From a checkpoint of a small class-conditioned image diffusion model: 16.2M parameters, layers 6.
Rows from block 3 of a small class-conditioned image diffusion model, named by matrix and row number. Rows with one number within an expert belong to one neuron, the router's apart. Each number is 500 + 40 x the weight over its row's rms, rounded and kept within 0 to 999. All counts start at 0. Numbers have three digits each.
Before each expert's rows are labels from the 100 images, of 14848 (inputs lightly noised), where the router gives the expert most weight on average: "top examples" is what is common among them. Only what is clearly more common there than usual is listed. The data: flat shapes of many kinds, plain or patterned, on busy backdrops.
# router: router (model.blocks.3.mlp.router.weight, 64x256), inputs 43-85
# up: expert up (model.blocks.3.mlp.up, 64x128x256), inputs 43-85
# down: expert down (model.blocks.3.mlp.down, 64x256x128, transposed), outputs 43-85

# expert 20
top examples: count: one
router.20:473483469459504509548504476536449441527550444540470516503551539475469514550500534546485487502505522555477544450467519513449507503
up.0:491537491492485579416561503493500428490489516476455456451462499534554441512510550434480515423475472563549490482492520456413540495
down.0:470478467550446433521573513531486486584543468489499479543470506481526462513509498524563493513528545533561575538487493515485526533
up.1:526495498579408563548477474486489607524494536477596513481551494487527475541514455512497542560533507562518494492467503407485478503
down.1:475541498522556516470447499521446495473537579440448501534562462483508483517457517417517501520567515493507513434541507484433478487
up.2:526547580525529518492499472500546558502530520460510558511518458564519512480481533501478572478459505468508438481364405508471483510
down.2:509592490522592533487485518454492494530495513488519547475477480550577446521526492509519589514522476477526499506422433513476511479
up.3:515459485443502497544473545423497444509520538476501444506514504531542553473511511522552476551448466496473460459496551426535480477
down.3:536484537501575540488482464530498507461462462528465558500561512467491520485464475479512479519485531495503524448505466487442457431
up.4:521540506424550511469490528446558461546496538453399447449408477515518478515501512479507498453478490575537526513481505474421489496
down.4:517521550454508538487508477461500511492444479469470484460544523465546504513469431469512460489469540541565577505492456473468449404
up.5:481453540521509528493487475475600484472457413521532491520478467594515465462503519459470472457449474533512499483505400490522517474
down.5:456453506424538496466452522515518427495499448473514454467438543460509612509490452459551468479483517501523490477531537535493443495
up.6:507473524513519509500507539424538508421467462465526492515450477585453507492459527519507489513481485484524529533463497476490554463
down.6:498532522420522457558460489518428540515530469468566486488543485512552521500508516512567453485442474473513488483529474457469483525
up.7:506577530489502473486511490467554522505517507506557602501512467534527427491462482529501508513476509487506469501499475406453509523
down.7:430452458524445437549560530446440504489519550490493563502534541493528551540490550486479547564487500505512464469474557466483546531
up.8:486422456500616518494433501480533565476484484460579543454428530530557498492499461551497525455510520503491510498472542507516548544
down.8:475478551493435496499510510510536479467449488501490480471513478491448511519504485487518492522386485507579514468607472448418486533
up.9:521457497499546570529469440486524464420443460518575530480496496525465496421544435506536480444472433507512458469510535500526473576
down.9:494473570548505538449407558443568494502448473464455559509482464498541497546480500502549505499451502532483523534449521519483522496
up.10:439485553526452503484514523486503531464456505522500485449549577511496501489506541456489457500544493541507548523473585519471505464
down.10:547488501429502358527517482547506481589561513471541514481424519460538482497480493455475539540534512455482482474545453504512449532
up.11:518525464446542471510458481520433608580559552495428502478537567461556551470539515507507493504452527460509484439503487536462407554
down.11:473473484567454534453516504537555512468404531531514503488529535487477450486471473508446456469459531534483489488573470488489496511
up.12:563561520573445491496522505471569496522460487483518495524503508579514490491491515508483494476509496470504500519321463495544556495
down.12:466512466557539609506491507486548516570493475452474482516502439516541469517501496522559544499537502569513584455436504510419544527
up.13:539519465530499458492445489495494562505467500537532478491510515534481546468607453516477496425418443458469409504382457522542487479
down.13:522521489560573596581426469500523541522496509554528489453517459492485512474566474502550478495531466484532497455538487509501512548
up.14:511419465474503562556492458470519498455431491470536533491474515513477437523492455515531580403454435522470483432492471435474517523
down.14:444514543437505454474490549463547420439495478508453507523491546518447492518508445490506528579487534491565443496557515495446452540

# expert 28
top examples: yellow shape; orange shape; blue shape; its colour: yellow
router.28:513580487500499523519468516462517571471528536500538526539543424516455510434513501473550506433491527434473440577502434424531510432
up.1:494510570500581526529523535507490547520454498468488413557479529480483419511463561518492531535523450539499539495465483554546466545
down.1:470503471426453383424522490482502453467459556542546569425476470430523497467523514509475528526468564460481449530496477540569489508
up.2:494542534486549492437487539479479417486558538526494500495509491497500493502495560515485529536476525463547511415510535445503591503
down.2:434428522509460519495522528511504534558491515455501481489490538452558539564489495480569510533488438554431482521403502555532493496
up.3:442428474514494458462548568519474460465525458536531509451519544467490463519439502534548509494467509484501467467497456611516547504
down.3:500475513460514439380455482460488522491455504468458422515492526443500526450495583505435495485497481558515514459492538393509462477
up.4:468508531439504500381521550438507556569552487576474532495498549437444519517447506488501474583463454546462525472458568509486533488
down.4:628422536533530503521473486551466570526510464466510550536544499441487494509558444497467494468449539502524501429551496546507566511
up.5:470459446502509434538537495484472524473448445478444528491484516478501474579542514459433476521586485488565532467489475536562472553
down.5:492577524462504550483482465429542477502464516496627514594514556522570492433468436515516538448414495537478470559450523488420480460
up.6:487480490529485445442478579453545425522499518477471563516476580473458492512473437510541479515514520491482545505519493563529434463
down.6:490478513497528549509531420486438548485461516504516529526510446536593512547554518457444526539503431492509454468485549520436525529
up.7:483477474442561483532482479532513472477536532511490537638505510466532477503529566577512472471497507493468477499530561483472542478
down.7:481469493480538413444553483489560469521450520476515537414474466502476490497476472457460533545475528458486454454423423563541496543
up.8:477517505499562467506502417529526509562493451557570459554483472462512482534456528498470521548417545549484631413485539603582502516
down.8:507408502477491502529483568430455498469515481463433526565499533473452543464455474465500465494577452437496474507535416465496423540
up.9:533525474503520508454447562450530550530480513536530521541525478445465519520451556498536492470494516535454501541477605542463617471
down.9:465528508500599499447531450484421495548515498469444490500471531488512444481517516494437512523467533493509462509588463528535503548
up.10:502503500551472495407504497496496490524557521466506442470473481506523431452465490529497557521474519504358462471471523528436521512
down.10:464422505482510498566489414556507485466436488474501490490504473438448524536519516497419456493543515431555511499561432524489418552
up.11:483453490523528401467518471512500497532491478448473473523489524516544501538494535518456539519515550544536568450397598545499511552
down.11:499539465474480428521478494493465598546513567464514465505528527512491471515548553524495481551465482451513488476512494428464504540
up.12:573467469531503567425518469489472563512472462561495554488516492533485498472480541554522539511520532492496504573422575591538592476
down.12:529581586449459522504499501503476450510531522480466591513501468528479454463492497430498485508522442532553580508546393468459486550
up.13:453436486553501598473491533473414511529479507490549500508459456500485516490436532475493531583496551532547483572477515516500445505
down.13:541494496427516452509460474528614509534546549471551539563515489429454443446518532511450522535542514517477530461465481439442525488
up.14:487548525498516509458517537581499516482524407513566520541525462503516495495465522559479510572485487518527520535485492598544563551
down.14:451526505480499474553534471453521460516518487465458433558554482558452511584464428452495508441467512530484512526408513489491519581
up.15:587447459541429503487515498504489503482445518583526491559478457529532487463529569531513597497501543494472506539488570546443523448
down.15:440527558427567473542518455509495431492511480455492450559535491550501597564488552428556470519514420493527497483454541445557537580

# expert 32
top examples: count: one
router.32:453478483455569499559422499515455527557491503540478470524590514486480534519524601556551514605507550493534536472463522548520457509
up.0:557521537578480495376535501454570483539427477490497468497446491534500479530489533471497549551457480492539561490394493473447527477
down.0:515526489555494485417538474512523442572410537514533416521405466495471490506527515463482523550496463489521472554489500496500461483
up.1:473496527484524490495450533496460587480531525459510531512515484478536499499474440449513426495468453385477452486476510504510474536
down.1:450544489540443513477488512504497415452450452491464504512462390478448477491503491467470534457521575458519499482490454507438547441
up.2:501496518571452492443565509467570437515424514529472392509444505518505525466526563476527535559450496511557545458442488428459507464
down.2:526509490557473517397568485504490437533438545537519425498432467530474488480491572436487541622534493502493519523478457501452448494
up.3:542511481506475587524510505494451516458624480519484526477553413535474506416533472459467446408496426416445404541414503486500522493
down.3:540475464492567530582450507470480515438538520534480493476525468493461557483533461553538528413544477542465439511467472493585520427
up.4:558563449516535532519478540442477549524603537450487524496549482490469501482547483450456544505510502433466540489429434521463528537
down.4:495510453524504486508493499453528472515501468510480488507459435517503458438509518526470544554443453510439457503473555499572517522
up.5:492507527547522540506468393494498559531466501469536534566507445478464505466479469453459563484481482487450479583421437537550446458
down.5:568466512480468425500519569501532493481557498474480479602569547492494460564512506499491449485482519505530490482549465493464483473
up.6:460504468492584523541455497501514542492518517502573548515481502550495472540515503517557518481496515504485453478423490517520485510
down.6:549499486522428483500476521537533488457502499505502461527481470464488471486515499534526479375451515537519484501603450484441544499
up.7:489502482493453551510451450443528574442473499419569511523481456523519512471511518419525484474496490505504489579478485478545529446
down.7:510388495436495501555465528515499505470527539480473425555576457500470514505524428512517439491478464510468497494542469454490461515
up.8:479497525509501494449526539517524543513557551459527530500493578456554555508494511474546541524506499448483522460483459518514499549
down.8:458469520498444515457544512525607492488439519497421536492451526533504478482473519491494486578445534500514493517566476504492464492
up.9:468496528523512554450478448530491537534532511496510537575486516470490514500488500438431509444504500487427454542402517569507493474
down.9:556506500527492423446495552483556445448540474497470464584546487489465479529526499529453453482488530515553473536537471483475528470
up.10:473461498569548457473527474535508527460539528544545523502580578445519540431457515512548496490508543455521487472512505513547568545
down.10:488486502511513502451482530515528507452502471517432494500507524551438479428490511473465454555445531499560486473601518497504473503
up.11:499503526573487438491569524559467521532533547532476521524507585477490553434478487522513515517499478439507520462496482502504462513
down.11:550498473499501469486493537533563514536534561528443520498472559513499498533514538529480504549464531491557454406536492485434490533
up.12:460571548465613436462523560447533545523560527496482543531550459548550550509494449534612573509505506438526523522461487455523542537
down.12:500482482531392590485418513498528558493491495490523482498494462536491448485491571503530487550523493525504513483545511495521555446
up.13:454528524516498463510478504472444603484498469516542519577517481514449526450516475492533496469476514369501496494411470447584477458
down.13:474498511510517506437515538460588432484526505462460498568538524484496453550505525488447443549477479551451500505550481519511495540
up.14:457497571506487537506466480437481553519499486476548496559530434508447527513484448465493492498490458414453492594363485488568488482
down.14:547522519514464490474467523496473473484512459436493463588555481475531464565517517480459408473491536481488529479538427465466575435

# expert 3
top examples: pink shape; its colour: pink
router.3:467476426533524500559500503512562500495482552453543525457498479398445486492448426493392481423449421519442465441464484485462501538
up.0:467520484535515456530487476463512478463493486514498549492476527547456433463491465503552513499465478495553499456502467480520543506
down.0:478492493539543506545501498497582516509541550553494499526575459452491500551492493536427545467462500505518481455521458561467518588
up.1:511505505518435567529543451458466408512475479494481482570515548557450508414557496514503490498469440493495464508456512515531543491
down.1:539467491515465481544463536503545488476405463580516477561513369481473525435499537512500505428500510497509550461563510484455531473
up.2:460486536526549496528486481456467569473409563512499530498547470450494482535512443419414574505565516505441524468457535512447415523
down.2:436523517515551465466480490547449525491529499512532499494521524465514438467457475534522439516464492561387488477513548427431430475
up.3:509542529468495467504472499489526534477505594498549463467521471436531423513476476417428476471367493488468430442516418483471461501
down.3:508449506431484499534499546441448515502566449511530442538471568564538491495576539505500591508577464483550442546467534504563471470
up.4:521482478569476491478455457540450464424507437471503498560539511602512488414511521490534450501486471464512528491462491522552502510
down.4:544509473540488523496454480482494450460482466503509452531465524598456446537520449512507489531431465487558546469546428433560545496
up.5:529519500498461461444565415522520471588515513476510540501440580555541448548531577519561522578516483432517497557341461542498492476
down.5:411522507538522583518486460512498416495560521494525511452405483445566504495532522482543481479522496486518466484505522466445578405
up.6:513558601550509448425522528471507477548499538449509515571490547553492480501513565544570537578516489394435492521502515531500508544
down.6:574449459501448488464515513517537458506571560543489527507460499456495489522507478479547524574518546506433468509440541530542456495
up.7:472466547455504461443513502444496518449513471506542535476525479468554516456437463504498510444520552506477485533557452518517474481
down.7:429420487529501493489509526519594534468435470470499524519480495422445462460496491534470431470495449556528440486619473510492464535
up.8:543470557546549479503521502516473584565568539473530522547427585547511538472509535495519560517519461480459487467431540454464515454
down.8:502478445525523572480495518517566549519480528535537529486513515511530453515548511495535523480508448515514452488498475486457446451
up.9:471502552529501484452523470489552501531459565557533529488554522512515436518573529452457547531555437502517439497462510559455448558
down.9:482516499512479467501524467507488502480464427609493530509542452536462473487501495515471493472535522581488472517522515452514425472
up.10:434489485544493475558489464478520507532443494448485570487511488510460513472476450415475472520504535473509531618456464507556430502
down.10:458499504562502488490454470531486507474463460535570499481516490444563481414464449529576415439502482459457504522549572480468483501
up.11:543472542440472474512443507469501537512475468535531519596490499537537469525435472476511514530532557500532479556479456511598474495
down.11:546473468486518495474524518441503534469520467490510561507494441514484474453489450462463514463584497478488512553495402509537504485
up.12:482491529499479470478499537421473437467550536589574475557522523511541545531557531527541508538470511479536453559498491522550542506
down.12:514478477466507473559495492475424560544520486580530513492568492536478517506560555558470489530474512473538497509539557426468528560
up.13:500563511560513512483449521551568463525477542485568499456553512485511412463438492475456466432489494530470505472529447516468474479
down.13:510470493419528427522509556499439558558545479485517453556519563469571491538501533506515454544475537468541484433495482496499495536
up.14:473448536484561389492522562502517574540432483538571503484452544467538468468559492500520525534503570483540505477453497473582491493
down.14:448497508438594456498482486487564530569387570485467521475449547542477429473490471553472423454473496520459515448533523439531522490